Weights of a small image embedding model.
Training: soap at rate 0.0038, 11300 steps, batches of 128, held-out accuracy 100%.
Data: trained on gratings and oriented noise at many angles and scales, 197500 training examples, 7.3 epochs.
Rows from block 8 of a small image embedding model, named by matrix and row number. Rows with one number belong to one channel. Each number is 500 + 50 x the weight over its row's rms, rounded and kept within 0 to 999. All counts start at 0. Numbers have three digits each.
After each channel's rows are labels from the 100 images, of 14976, where the channel reaches its highest value: "responds to" is what is common among them. Only what is clearly more common there than usual is listed. The data: gratings and oriented noise at many angles and scales. In brackets: how many of the 100.
# convs0: first 3x3 conv (model.blocks.8.convs.0.weight, 128x128x3x3, each kernel summed), inputs 0-127
# convs1: second 3x3 conv (model.blocks.8.convs.1.weight, 128x128x3x3, transposed, each kernel summed), outputs 0-127

convs0.102:545494467438439523488485421433510455517533491536502465531570566531596573483578515497417502465531407538516462394512504475400463446471373448471375456506505449519597467509492532452524492435506525491526504579534624538457523505554482466513591463609537495529461523530426569518478488491415461505502516526424460508543470464502466467493461491509560591538448494483416500374570451536487458561445
convs1.102:553544533578447548507537477565525476464501470523577516441511479534496449496473470523543511503546427403507422430487467460576533600530374513424398421536400456484438499511526513421517460516517537431484483537507459474484548449571481463559492527472520453579490420502408483550593461573479433441565421453473526569546476482438442509561540589472504540453511500540372487520475427455520432436506
responds to: stripes at 75 degrees (100); sawtooth grating (53)

convs0.52:501513420469554577505599520471527481449638560428528431487459414502450507468557464551559524552403538449447463530452475541432412531442418389465444469483452469533453535549441523526465515519463548461532495475460562538413534524448415551469590550575458515433494462553537491524526397520482503519485478520482414431475455598537472542562476475580518551507458436410454462507512475547485519500563
convs1.52:478610468543566485527491491444508523505455579577581450502557518497485467505524590517576532392440445501508537490461485458453554518511575446490374470608512432517609466537516406472505377618512528485509592546472524464520525557546531440565478397568530502505546527498395579471497426433510525529499487555499438473534557485539484527520570553511456464473488574571508544512482524547471498565490
responds to: stripes at 165 degrees (100); very fine (49)

convs0.48:439476454646571481428608477525586503446440489532478517498470466390555443515485569535449520440421554513514495397505398521494446493561518569436591509548494458485474470491544476535511513509502553477523450565495521536422507400550390504528503464564556452601459504579488469491473481528549462531531492479458518521508507539559484513466483450417523373428572485482542466437464547517514555513392
convs1.48:468533468499460537504530452515524509569454502538492536428422541438495486435431485409443536444393488506561533512483476496511553464449516482415513438621478537463476537516495459513578526474454589536479440405487522443492504479419440538524548542475505491556539510487401458480487473511499357454538478475529481463378488518451489375476379516539455505465507469590578502422513398398510440487533
responds to: stripes at 120 degrees (100); dashes (38)

convs0.87:552541489469502450572608369570571502504550495486458480557442462426518570457450503464503461507443442484522438540500524543493539572538461540492459443606511508558543413475466577490476601549516469495567481541428458542502500532446506483466473544577595477438576575532559568508511485525471451528486524435535446551512498554532477430469576427560439422559520473632512510455418441496522527512410
convs1.87:489419451518509513558623477526516463550495489497577522502482451541458585484525522507483584512477554460500517479477465522494473464469546570478518568526513483534545450561533298487456459594418514503463464421449550445533510541446536492475467460589526483520456530533508438466512497430502535486472645468503510560456454534596523531479514522465435505589602467476627618469482510438546465476459
responds to: stripes at 120 degrees (84); sawtooth grating (42)

convs0.100:523501496447546466416500498584512581556512480481480471633535451504475502609494484483497534516448458480548476602561436519510474441571461505481461419463506545496390521528417576397508511663487454444557560401515474428395477522529449542531461421506468464483443477575507466536516486455443472549532474484446471523472504570496506536415453442525411500478497523507548501493505449597396516517507
convs1.100:455536483506462533582467557611481490564590559528531455542572564494529557544469553467492510531466600559482511561461553488573491566555480480482492503462434428488502470460519548540562401507554556433538458454505579495435534458514495472429455532501552488462527489470364552457476613420458413507543472526501538460435506561489458529508450465466609562454509447500485514506512576520577655468465
responds to: sawtooth grating (54); very coarse (45); stripes at 75 degrees (40)

convs0.33:421534495533552545498487563490567453453561490613564489435561440465553449526502480385449507476416593469597500450492455473505512480415507456503490547501538522591545542497504600459555484570488582471526520514515472533487525509498548448532455487581473556416534533503496586407481524486542511533488479484494610433479497455431435505517547599505464452415537542500652435549542548543503432437520
convs1.33:474495517467590541483425549494406542510510557504540448534572502368480448421450500513521565562411596467490541609508540477561430488541479446497588465450502456562449485426487502571488455426464443563493492569511478560491438505432468482618536489366540475507506533498502498530438533469451440563518516559447521503501569546457503412568483453539522516502548509488581475584552470452533559407516
responds to: stripes at 135 degrees (97); coloured (75)

convs0.119:588518511566456487545555519516463514406457564543514581459547526386419480562518539492531384486499446382457517434519524541490507451459575417434481469622448555453567554546448452466411402482497509498506493598442477592458481546441500492422522562483496548535449545517496500453540564563451486452460535506505398501512433537502511505526483479545599498493529473563383569498497512472483482530490
convs1.119:529506532500467422429573451458488472605486511472457527457425474479437530560438467569475483503532490502501475492467548515536473516412537524440467564601433535516469545588506496467472439461557448448487483407532561465518496597450514481508490529581470429423534591460478408451469421416570591357512480521550525553472495531460512469496647615548514507476494563547433528453488525475498480480537
responds to: stripes at 120 degrees (66); dashes (37)

convs0.54:545515544460469487460542589499429459517514557523545606571529558519340485481530467547475469498493455540462461553497552500477505627426469478499474450453504415497438489468549582467531466539528490432502559463654486451476509498395412471450546506463585426487529516584549563533510481409383573589523498572486506469519456510487510534407506461524535469451487524475499504513567495580530539487481
convs1.54:522572503512508539520439531480479598450525571442542479591579495449481483432529594494548613514519494466486512440503553425619576531510472469462430498399454577545442562526529562468410593498546554469489528470506416463454517482520549599485479503441567474537472496511409581508527535547477503458566441517531538464520524517494400602471482590481556541494532435466471578444478429543547555475503
responds to: stripes at 135 degrees (61); sawtooth grating (46); stripes at 75 degrees (33)

convs0.115:516591490486483423408489495427490494577490489544421494466482489444540467456454468548464512506521521446443411535453430554538434530486612494476495478503550545497502542490529451414463556615544442516529541476500548492464438463448551429430460456510500491596563538542498456463505493448570505505501500455487459484453515528473537566514494357614605678565448475526525572549445492528474462458482
convs1.115:516547471427529533505522466516516613471585564478466528458510469523534488554503675503583473551449435499506562496385475459556475509514561517448451465501508459470498464564466521528525595521488501476510625529522485515539450503536491495431538457491503542396525485488432589508495479576452445457631624489572485492431489572460439545483484591457456429490493537501510481544529488438392478434469
responds to: stripes at 165 degrees (95)

convs0.94:462559573585454497485512483504578502433475586453515464416503562461591509487472516487495456552568587573557539419527464424483469479550477485515509529470499612512541411480506514539580454495472481458519556414537402561478391436511435462515630485468558439537527530487549559510448605479538463481551465513582457499534447619446522577438486584466519502512563440534482508466483452508443493531466
convs1.94:555521517539493453551557453508465557534501522477500511512494488440444531496565502514491475598497495543462469532470538542489570428508659553463548530470512478483504528571536517566595471453435605554533448499540476485539325505442512467356465491571402496490623518517449549514507543453539450456504443404569498555463482576524440525520567423544492573466517529530499504568502442503507423498516
responds to: stripes at 150 degrees (75)

convs0.43:508547379501433575491487549527534486497450516381451441479455487480578506519494433545546554520546467507531588434441520548462524570429467544488466483607477520449418424545590581513545409474570538472403467483521428366510391518508489534456567469460490548494521470519428538462411520463481483553500576465463481465511545529512481488489450548534419602487506450559540511478491473600527459547490
convs1.43:469476492528530479478451470495477544504479471487543549469424532573590521531482526559408487576527549489436611477444494493478536515553515461434498619503556595396573455569544542373548519513580488603493523510565431513538488469582475404484439503507465556522479470502441469511597420474490555499505468561544491475560487536486521454545389406457495601396456519497499512508525473556563548462507
responds to: very coarse (49); stripes at 150 degrees (45); stripes at 15 degrees (43)

convs0.125:531413448504554544506469588497474508461503496585517534517445474576468473489567534518540456409416500569463444593547524494466552389514490467571550475513532484494446556482498493508470530481584409478495511441540495428500532603496505485472468502509448622512407514465480457503480452465387434557434481558417564458559490488590447537502509511411477500556446455434535482486461536424506511494667
convs1.125:462487541437455526487462613461533457496546475445411364521523490562467516485535469484441483433490519502495416507515493485475530472457506499542498522453526507492587473526513505557445516559448427566573533510527485474501593490487539486558512473503463525440496529554587437493410502625379544587505517434510496573552451491513615492503495506477503453583518485529456427487396523545554675532571
responds to: stripes at 135 degrees (51); stripes at 45 degrees (47)

convs0.6:396503500467531460464484523520479471520462504404421514507457496505463489524485451622534532479597510504511463478473416468522560432527547477490604488374442412536473515433453514473491500475489565461545459535457456396510550512532414472425403513617434449544524462511552439492470488441442516513467558413480530470535549425563554462510502480465505446496464565533554653531523558509424571467481
convs1.6:527549484442438483477552451476473442390491454523525407468424500497516496460431526419477443583493572567530497464517499414490461518515493416602489580518519558484530424498543540512496553389456590453507534613576500562416482501475502484633470489494477555538512507572518551446523416497466456541496498506525551487529533457473592368465506427508478495432470508500588459553493465434499594484555
responds to: stripes at 150 degrees (55); sawtooth grating (42); stripes at 135 degrees (35)

convs0.108:540593480506482462467475550477623539410427520554445526493489551460377419521509543482361562504498515437502537537573464495482540471464512454506564442407404455479496479480539513549490533510572525443509468539552532513521630464464547487533467486488549386408496450433392491587487420469525498481518467494523621438470553488413438483494471538480478570467520537531501450533546525481523551529543
convs1.108:555450494507488508476502482462544516604554553428423484433486502481518468470463516525529536527377584465480572530508538428562518510512450493459513465450571512610494518542507571568485493398556531511484497487457512552497614428513568512541600524420467407562425515568481557621515521444445475556494470463465553501524541464441528422484444449477477526469479453546469483550478561454477651569567
responds to: sawtooth grating (55); stripes at 75 degrees (42); stripes at 45 degrees (32)

convs0.66:607500522467481442488514457434461478533566516510521464515499544474457411472432544457434528506501497558476481503505476487524507576523476466479597480405571517460515413590449640543357555466608524479458446485496488512421534451510426496496546581531521439535482532463469341576494435557440553483510529558523460509568465554466463493427504454441464609496445470501489468538421482503466494546477
convs1.66:556531561466520493361456490517520525522496499445582482558532535512523419565491382491557566555509495591490543501553539531472473512435500495530460555501522489529500569496547485547479547470537441542377489482508406493558586503494508636498521546477465458411491523555432547535512512464538482476473510456449564514544526479486517621546534450534591485552575460475374528451422548511432598580454
responds to: stripes at 75 degrees (62); sawtooth grating (36)

convs0.3:523482479443524553499505548559515577521530539524426512581556410531483452522468468433524476515532515444525568406422452457547425450538515416513542547478567471384483520468426435506456512501578534437399466531438494539480597598508518467485525512501509482442565577559514563481541594558452507502492395460467562533577501556431560497516517504418545502452558472436547485424472478523535493405392
convs1.3:443543566517558485508526555570525381457483399479521452463559437546579425496456527503482526481521534575571415515611502502573433515513539435451574573404547536497468544556445484530470368516445482538526568580522488458539510445496542553440451531530539595505478486445469518468491534496544569584483500419508481572503526524409453515540563439503486565565551494393504504470482460448484419515460
responds to: stripes at 60 degrees (100); very coarse (46); sawtooth grating (43)

convs0.29:584597426492511573455556454490472527473504479456460560517506431482469514587570564617637594541505517461447505508387546536494566562496500494508457515465483513429559459502530560496409451556514396459504544466501497491441515547544419554521570571507451548547593419461521446493521489471482625457481547579540500462481501452505441592482489548530439504527455462584438489496526536571514480496539
convs1.29:499511570520453544512481500495399448424505598445537396495519608503552501555417484480474462491537493533443507452468454534593533551424527472625512473461512488600558453504452427474469583508455419554505514513549567523566514499551572520471435435568479438471432610512468491536529378475526553576459486476510458470499551556494531565426588490508524485532548488498533527537401493399534505527539
responds to: coloured (76); stripes at 150 degrees (56); sawtooth grating (45); scale: very coarse (41)

convs0.55:477584560518423513469438485470433460465419416453490524503505558522538459502531593461491488441475416500439502462432599476525531579522460425519513427386534468540501615441570473507460526436487538585516571499456495500502502540444452412517469446492476480554495575501510493469528469402529616480563532452434467471513471388517522522496628508614508472453452578466555530520485547468572493476511
convs1.55:478481578515434488498581453392498479461540447549454434465516472474468413470523529535464392460556493513577494477490528482622448572470537537429462462596394503404484420526491491409505473518548574448550560541536492493490547578475510555471553465457418441569530504448480528532436490601400531569511511405514522518480509436463524493487524541431432538562507476454384486507475491422442478504519
responds to: coloured (90); stripes at 150 degrees (76)

convs0.74:516529497510459446528382456500475432476493495541426520439490439418485586524456509448506474513574491489501498489526556476469513473481577447534537536502520469515532490539474496403422493558436452467553483440528475618576479447489572408462506524572401580466493495478502551492506515569597504552467454439502499469425505516409563537376535378465492595535578498603471526464450599563469521510456
convs1.74:506523576381469481424471442393420434463466409501544453454439486449550466529484575566580449534530521602580468429529579472472467590563544540512475573472558515433521599488520487489441513461466490530471420470531440442506568534517504456488506533588441564554518548569488541515472502494476455523401585508531439532481436500578520490471507537479486491538563479430525458497534523424421467507611
responds to: stripes at 15 degrees (86); sawtooth grating (45)

convs0.53:574408488483423581470550406529505560372565530494482458505461460479556570479500453555443504472500486411543499524517446545457531563512519499464468570485529537487566506446545443533549511427474476567512526516384439547504489452483515459555519382466514529422508493420483458435515509557427482482536529446511558565462432425498520547480507475408547397421575513404563533437427568485575544468500
convs1.53:409464446453476468496521566487479432527423411558463456503508485540500498458465403542499423460520382553393483540495570464509563410538410535536462536475557487429455564439455447431490572485445514517567550540476489435522498448463557399496482474585559505487464469405522461473490510544493466440532558497522563505485492443470562435553426549495500468543441531535395376443531446500498433568487
responds to: sawtooth grating (53); stripes at 0 degrees (50); stripes at 60 degrees (45)

convs0.69:524554558546458437571467590467475521511629493510499461516519601548517430503579452538606398490503431525534521539540544526512450531444389414489501491456492487548529526502433471499454469577500451385453585454624550489478548574445534452528498443452460486512579532597459528487559510449488474526495506496501458463512479518500490590450490532499537576431535520509451394497518474397590480464485
convs1.69:552553509477508490520442554566478478514517563503541548561584505561489466435528459538501511450562426421499494528477524551516459573485338488471515524507468422548436462552471569542578471534569484492496510515551517560512571525520499570480575517491613475525527465471414519499470557506498506530541437637449476535501509552455434616570535504490622542420453478485423543513502494613424586471498
responds to: very coarse (54); sawtooth grating (49); stripes at 105 degrees (42)

convs0.38:547498512475483488518485485541477459512530555592526569430570579456470447449512520489464570536474504539480540496616618352508539506458455475493539515455560466447534538473502458456448506446544458406487468438389500565535577511461489450512535560484575548514403539447556530558473449458485469541479412528424469457516605528565561552466550487592542608422485457524463484573463465551485524490549
convs1.38:549514605434465433416500461535547405556514490496481485479534428517536398536489542481474556508540438519384474494525426500557470519527472496484494514476587606478486550492469548495485441469545432455383519488585468481511498485507479526457532479489474446508511486575484518525504511534531555491455452592437575506475541618489587561424528521554479498373574475509414565491519487599398541609486
responds to: stripes at 105 degrees (98); coloured (78); sawtooth grating (44)

convs0.13:615471454438526382534545582487485555499500545439577449500476465476449455511458500418567511503412439441443508481531494580508464498570523461522473443467410437434525397507365469463494447519538512408508448468412564487496512449419503490543500458489539388456455477596556517522460499511588424552456477513495555536465493502446486553618508448502596485529434489491510544516480556433474479505479
convs1.13:401503523452511488609536454518510450551551579550406376539477536447484512447514365392536554432448515585530509494527407629526481497466505590527502528522553471601512566413511463606471491522463500508451485473455486479497538522457561538470481549573493443508422594538462481460433530519559530407487539504548467462450571495553544580491528543485478462482478560494522509495431480463506513501441
responds to: stripes at 135 degrees (61); stripes at 30 degrees (39); dashes (38)

convs0.20:450467465426503480479434533526577501509474552601483591499583491501539453534401414555537528440458580513416494459486443483536535530425477571490559483516355487530426535487533550391523487444552611526543526498554482421453474556508504480522514520473383507505564549492540536526477507512441488542437476489519441495493558484380485448554462523403499509433473467398522494517607553569488480534482
convs1.20:480421463493533526552482496514463516548506528519373469515519515449391511445531458521484403451463589426526537501401468482464431495523428508476511585538473572461500472493565505500594480429460409454510394453492468525533399439456556547560495525438473506463480534456537525463454482491492426506473420585433501448506552417544572496493496528516549422473553550519447374471510406473506589512590
responds to: stripes at 135 degrees (98); coloured (80)

convs0.2:418433456568465518552556448505482548438456504462528571459498536531588509484527549454571476500447567447506526567552426460518546485421447410493476505626500457549464476523579505472510476566426563367498550549604513499526571574476450491472497428575410584502447502564544500511475515451535447555503546446508461504477584609493466537469437478462405480461460492599498515444544504475551512504558
convs1.2:504565456597368505453494473512575528466406459528496375440464532468563506539523490498469450512463557503473544433376461446438544496496506470510498474513621611555471488546552417415569512547508527559446449449535539480465541507539486404400531501487500488484509500566461470487518508452585476488498438482520448632530526521439468485433480431487388551502541456497544459530459424495561511531524
responds to: stripes at 150 degrees (68)

convs0.124:475473519444496500416550548490555576466545494445525495463536515471551568493539536514492371428438530539497398425610427545470473542456420554475547498574487440431497528524497520575476445362496470548462464498479442508486400502516535439468539450540520525568503477452361531594465489568504474469539548549405523577436479540507491464473590545577492525593521478520536520444445478510443490449492
convs1.124:580493480539530524427521517501528398531501462452431521417446446523501470448463554457523560497553500485582527462519454570479558471473446519482547506569508521536507546517498444444469524448509480429449461474475485489534448654503453430475583440575484496503456489468507536474543488530492573420406496459537472528361514565504527485460506572439443469487591462608486632557482520510509365593506
responds to: sawtooth grating (47); stripes at 75 degrees (36); stripes at 165 degrees (32)

convs0.88:566418504454552460573529470455510519408482503542526556467446478372413508509591477456602536526530496493500413514460458467513448536501486481588517531501487499538468477462470552476516516452505471532493442544369569401565455578468519493416511525541540486479497436518498495467465538665515454459441472547468440446521455466505460465466525422505594460576535574444531624474469490574465494510570
convs1.88:458527491451484488556556551551403442574480425446543565540573506443557462462488521493531532424572525596521532473616472634497514525508473420503582498492455522518478443472521474519488437573419518496510450427532418495450520528531524474506470628459477510425474543482560475546610496483525452577541518513483478452438562500474492530536518522483510379414516458513596571552472469449520385478457
responds to: very coarse (45); stripes at 135 degrees (34); stripes at 30 degrees (31)

convs0.23:482541472321606341469549524418524460479509477487502480472439508412496556433546468461452475473508493483531486471484484491488441508522496474465508560579492538513558523591439467571487546475448488472416490410494419595422457476533360454467501536509482570452498480561528534496437477450494443513472537567532498499450534560519488593557481483500510577485440490522509449545447433551454532428424
convs1.23:579451471475380553510492483419585548449498633482572570523453526455513493532477585577486571557382502518502570521470466474530470436355556446501478508481485495552480533498526462563496473521524456423400462541518477508516469442474441491422557489528522488524504565470533396460509457523533410539461449418539509503418450550572489551481520542512481484478545487612439502470441525455596524528548
responds to: stripes at 15 degrees (89); sawtooth grating (42)

convs0.58:489501514500556560533480506521493443484585547522483525492550403556562518584499636512504552554569506513563532410394439517472484441534466442445503536437524435539505520384445477628464507493528443538502536443497590603497449445481478526539592526517525522468510460500548494556465516483602580608514558446455532469516470498446537433498442478468513453558528476405504453495562463504395478437540
convs1.58:484461516481485433543473423434596528553429577551455456530485489469563507478532440509501463473416442465503496562475576441494588435555487505513536522464536457486507504458498505573491571465409595425559476544424460585500454489561442421478468628499609533436494540481456530523501594599472537489452385500507580415535454498447448533582546498476526461469505511526516489549456516445486480423585
responds to: stripes at 60 degrees (85); very coarse (50); sawtooth grating (41)

convs0.11:541548510487480473473501474506613452499479554412507464498438581521444497433442454476425583506457436519501529556586457537576510400470513506492557488439554544517577629398454440525461562499505517357423508480437472540547475514463502600510515498480529552575535590490488533474481524466505417486377499515555551497443500533460488567465488513412539455513420537478464541488419503444493438565534
convs1.11:450459445432502491446438494474530514478489441446506520448456476454488540573507501472456480462477526538523394499571552567477478465411565444421402440501630514519521423478493511504509586533457523479433472423491448469400549452527474552517508545505434451426488512552485460557524600499515555473553496427468493612555525471494559495477443435609471572508623581554457442482522485394472541485458
responds to: stripes at 60 degrees (70); stripes at 135 degrees (30)

convs0.67:514532546534549379544520512416452489521539505534542458491512514522470594474466485420599507511461506484523479536513497454539421534474576482545456427467517524538650365513441497508482504583443473460530565543490545507501492445487463427577590501427518516507462369549498527402534480556523524491564521525456522518478561418458459527440570494554480470425492459477506612581485555515483404581493
convs1.67:493533488576467563507558551533549465515543475533477412572571499504529465455501467563445471454463600486404491501433511547561417443469435513447498459560428410581529463424479472551525514518462500495437502492583539503497479560430512411431468469493505514443558528628455546489488520460613451499561445448512464631498515546540420541555487557518502431513430528531537425611542485588508498470523
responds to: coloured (75); stripes at 165 degrees (60); stripes at 30 degrees (40)

convs0.19:527500422531468519539440557478450479447476578463506610580481442572459467585472447528513480427566536439513514594446478575497595599424518452466555535481462531494490432479653542531436502524589468518565511474444560431515561525616467500553547431523515453557462364507534500465513522471393558473544481462473476456527512455530563519481521532504488484456537455539421447491488576510512530471515
convs1.19:483467459590546481557481524457480591515446535426476444498472539494486480541511487518450531503570480453460537496551568480527590426526442474555545474510431591497479495560532476392504508433521530490569495517523497522478423414540585600493464479428533550497581450487537515534503484555512623511357504506489504516591553466485527547502513510540515565461461477470542404569538464435687485472433
responds to: stripes at 150 degrees (95); sawtooth grating (46)

convs0.61:498540526473600478412504492521525526528426446399417521461504522459519507474532527454491519513587580552508480391546479430586504446502585499486462485547449520556386507516521513499488518446523609539506466456470461496520458502539465554439440504540468462472565492400454471495484609515502435460436499494485508549636485401503414463473596514451486465597463592496501595470439584470509531520439
convs1.61:530499507485577549505549535534500539469533412586516470549514494553427486491497487458453482418521418552510477481567587522451509484487550517434553457529587452401472447429484504553389459522449512480505519461452398525406561506606419563450578491592570538541463491496590479433535446500419481410466533471501465492442478556442438487499559411504483442527524404512482500477487493484508357466500
responds to: stripes at 60 degrees (55); stripes at 165 degrees (45); very coarse (42)

convs0.36:477400468542522551431542560499493485410495571496500466537515514566448501495488456567466556483430529528550536450499457401592554488530444534423512492486551491431476485390421489466564594508524501359495477466471466337491515478477473602468573522546543513476426463472488528454529531509437510498550478536531532429556473440467578492466477528532535555467406557421555434507464545606471495554473
convs1.36:536458521448556574433566556492485466555469450629504499456521496491477483473511465505501542467552536478492443449580490516480517486476497549625528502481418496488470519452529598497506500546523555553455469487406429594562606437493539646556518467497490519599546458466506424413498514502454534437418456552445593462611466396471541509553512506447548483539521437431508467479492506479559562564486
responds to: stripes at 135 degrees (98)

convs0.42:543587558479442490517457527578500490496477467553529483505416586497516502471499490526502542488478458438491440429558572495539508488399468514573505457545454502453623503478445605419439507561458502461647506527391525501456466559484517514550503540471466536575437615559452511525436500475486479478566514416505547444602504510497424515444573530498471556487449572618439526497527422515480445558534
convs1.42:478503508469532500473469507517504509474540333554515452463575488488447419516562430548573545460530436414571484458489500501564415507451461468550497468512472385532591532437519396427505487483546471521419564468509559551553526596456504542550461382513507508562542534528386525452546500496466500506427475411448535486472426508508503433552522463507415457568451536477451578506439562515464454560497
responds to: stripes at 165 degrees (100)

convs0.16:477538510534562443576583546549437469486462545481571436530555527470551484467475524430603447548386467484540455492540587484498470485559530457503530516501492515532567530528410465522427457528434448449490478423517593521556437527427584468528503448468501423468508505471435547439529535528614552571489427491479429531488530566519448384479563510521524368547540606512515485531484541561419486476455
convs1.16:487517493413538474475507498451478471547547537545539510502512479473529470409449482455585509450502519477562474528476508554540451469490545433477458499450524451528551437435478330639488488513470481436427525577493630526536557523467539474543465568528512495477453513582574490465443516525590473550505491393490564463495533520632510504484561442527541466592487487550509458526409651481442472491504
responds to: stripes at 60 degrees (95); very coarse (51); sawtooth grating (41)

convs0.45:506554507370566457373462601531459513582518619473485438568629520479453467550467461517540531487477463471481478429472585498505448488461526484514501542462490525488585502382525439509461495465488536485553537510452486539492590534445465459484501449512439409441622491514456533537590489532515562432476397527476541513504479387465541513503541463480559470484500521405553473518517457431531445495572
convs1.45:501515560547490443460468526468476448485557475589416547577566525484511476483495494503571489501503460564455408512481521453466467414550396499513410482413494453561512443482410451561523491496494458450526557517550503489498552473511574506625507378449532545456568575520497402433464518508460612548483509559529539395510512445477512511515516583551605516452425474378421452527488555495464521491500
responds to: stripes at 105 degrees (54); stripes at 135 degrees (46); sawtooth grating (46)

convs0.126:443461473543477478581559461466444574532409536442445566507525400465462559459458498439444488558465500519472459412497434486495550536531516513504392460526530515544453472578475497469543503580494471506515579572409557518488506514483530454524498480584497483464572434513397554481456552491526443581468517549495411581505536474562472434374638456453499458465512508586561566523508476619487520505469
convs1.126:502516551490520581563536433508493538516406534526510461543528408438452626490524574507492467435422566451530584535549502507555480439540593591469404535472442574527572492542482389526565420612510472548549498432522454517436497503464483589513407557435523532440493432548527515462542537490528516508548598440593478488463414510501499492533457570475489510555504508470463501571482496477444532451561
responds to: stripes at 30 degrees (57); very coarse (42); stripes at 165 degrees (33)

convs0.35:465574478523453487419486441394504421455606469397465513477435441510509424494557487489527532548475597493537430490580550500505559551456582484546497579480457478561405483511469495534479387543548488509398511444515541554570515464476432471411498423550538500486499560491514423558492428452536604500513477479440397455503497548515466504498475500571521505421530470498538564438417522529403471514432
convs1.35:497543458474531502495530468459483523541452561432554441532530440518464508610545445557480483642518496530410613457413462540498464525550502516414547508536554422543514496500515449558548577534517437533497548502526542596506550565603561412451447494568512563539556444515412560475467428525388531484468534474519426478603440436484480577548550511439515509508500525502436473505530573501556497465569
responds to: stripes at 105 degrees (88); coloured (78); very coarse (47)

convs0.122:420424520546564540442517558492439544523564531414499496426551509491654482521399518494544481521484581508538509482512390451487545503552505416456401483492486584435589491495543538479423485519477472581546516531542550522525376474485549520409498555535457566463435489530549502484500594545556527469426397496514419520565534553470434536452479505448541492487439460492498514434417519525473505501589
convs1.122:430478555424449512492426482561500539498401466544345431493485468569506552487536462527495483567521503449400473420515491499491462472588607582532547541417566520494536532502475465555531513418551471532523571533549502535477521523555546463518412586453458659486550547539514484398423506493498454438459475492527416507448418440499515509482514557538474468463523499502482400456453586518462485490484
responds to: stripes at 105 degrees (57); sawtooth grating (42); stripes at 150 degrees (27)

convs0.65:618571513559538425479466546483392424550507548441514507472492531502539515581471486532574578469539496512471519495476581461528525599573480521472377439514561512458457457484467530487517452414409513448539485413510525474471469529461515459501500558493455559472540565479487482491476579462455559500495554546459451512546455493499413570419529432338552558488476449527552439504524464589425497453409
convs1.65:364456590559472512395470468551473507488502520541461457542563491577567532479462471536509497446525510547447453566501463527505486529566557598423492587432541481465600553468457467513608514541458422414517563538518407550478518420503512441492573576556508471476493408469465506529415527503541483437469533517563415422499489553460479554457491406454553509505561473493485544431488517423423433489496
responds to: stripes at 30 degrees (54); sawtooth grating (39); stripes at 150 degrees (36)

convs0.8:455470522505510477490517590521446479501553470514563550403523528555560485510532474581495523533437623595486427550481434514574493529549591506475534513536440525460502501460599503487562575410491507548510535511443411461522474587469613499498506562556468587419569568409467424466391522612571503506448470539513480525556448465502511510472433483375509432481446483440495520504512497464465483549483
convs1.8:465439579542512536463530408509416481496433371450359580500481439517518519416456427434487447455536466563511488539501456454463451428528535575580541557499467523420459514515495431479446513481491490597529451518493421490478442415502511527521484460466409461512492452451609471482494519491552524458477575455483540511511453451487453485477490452501502460553551424516558438417419457435520362544512
responds to: stripes at 60 degrees (73); very fine (51)

convs0.62:497438498400484413467499466542493497504443548583574477524384499483447554512547508427580480573481517439522447561578509561469467427521564518478511536500452508513563520519439565526432549438472453510430459500409503482514457441583477509437497507505491533563446513516416461474539369640449615489590493462500573517540546504530457453457497421475583472525411530536536517516436505483406479480504
convs1.62:476446544389530537509506510417449409514564379548503466450410430486501479484391438502483560528410554520479440427435437509561570424530588537422522467545518478527560529436505511508480558562498563527490532498495481461638470491437508619453461546573490471479515498511469513452426539497558467478502583456518518549426484457565440460534544508478457488602555562520533430490519583481514529473521
responds to: stripes at 60 degrees (91)

convs0.78:553465478509454507454485559417452466586571529526470540528511434516502453511505542460403490485569405499511430578538520542531444505469364548488524475425565481510514546468565478496581456449434539543488553494554482541511582491560453563486421496409547534529419482480572385553510440460525505615461580532511414531444439459496434472460493487491530541426465442492525473405587593500480468543503
convs1.78:496451566563504425521459533508489595497515458597406505558437400523456433387443512523452490489482473453504497489503517460517487449453493489445594422386527458369436491502561527503577444495538488578548483480467459491531459479473590445404526466462462539499535487411495604443419543478416447502501440456453554475508508459511438462502388436453504437429509519429490476485455469443551520502506
responds to: stripes at 105 degrees (68); stripes at 150 degrees (26)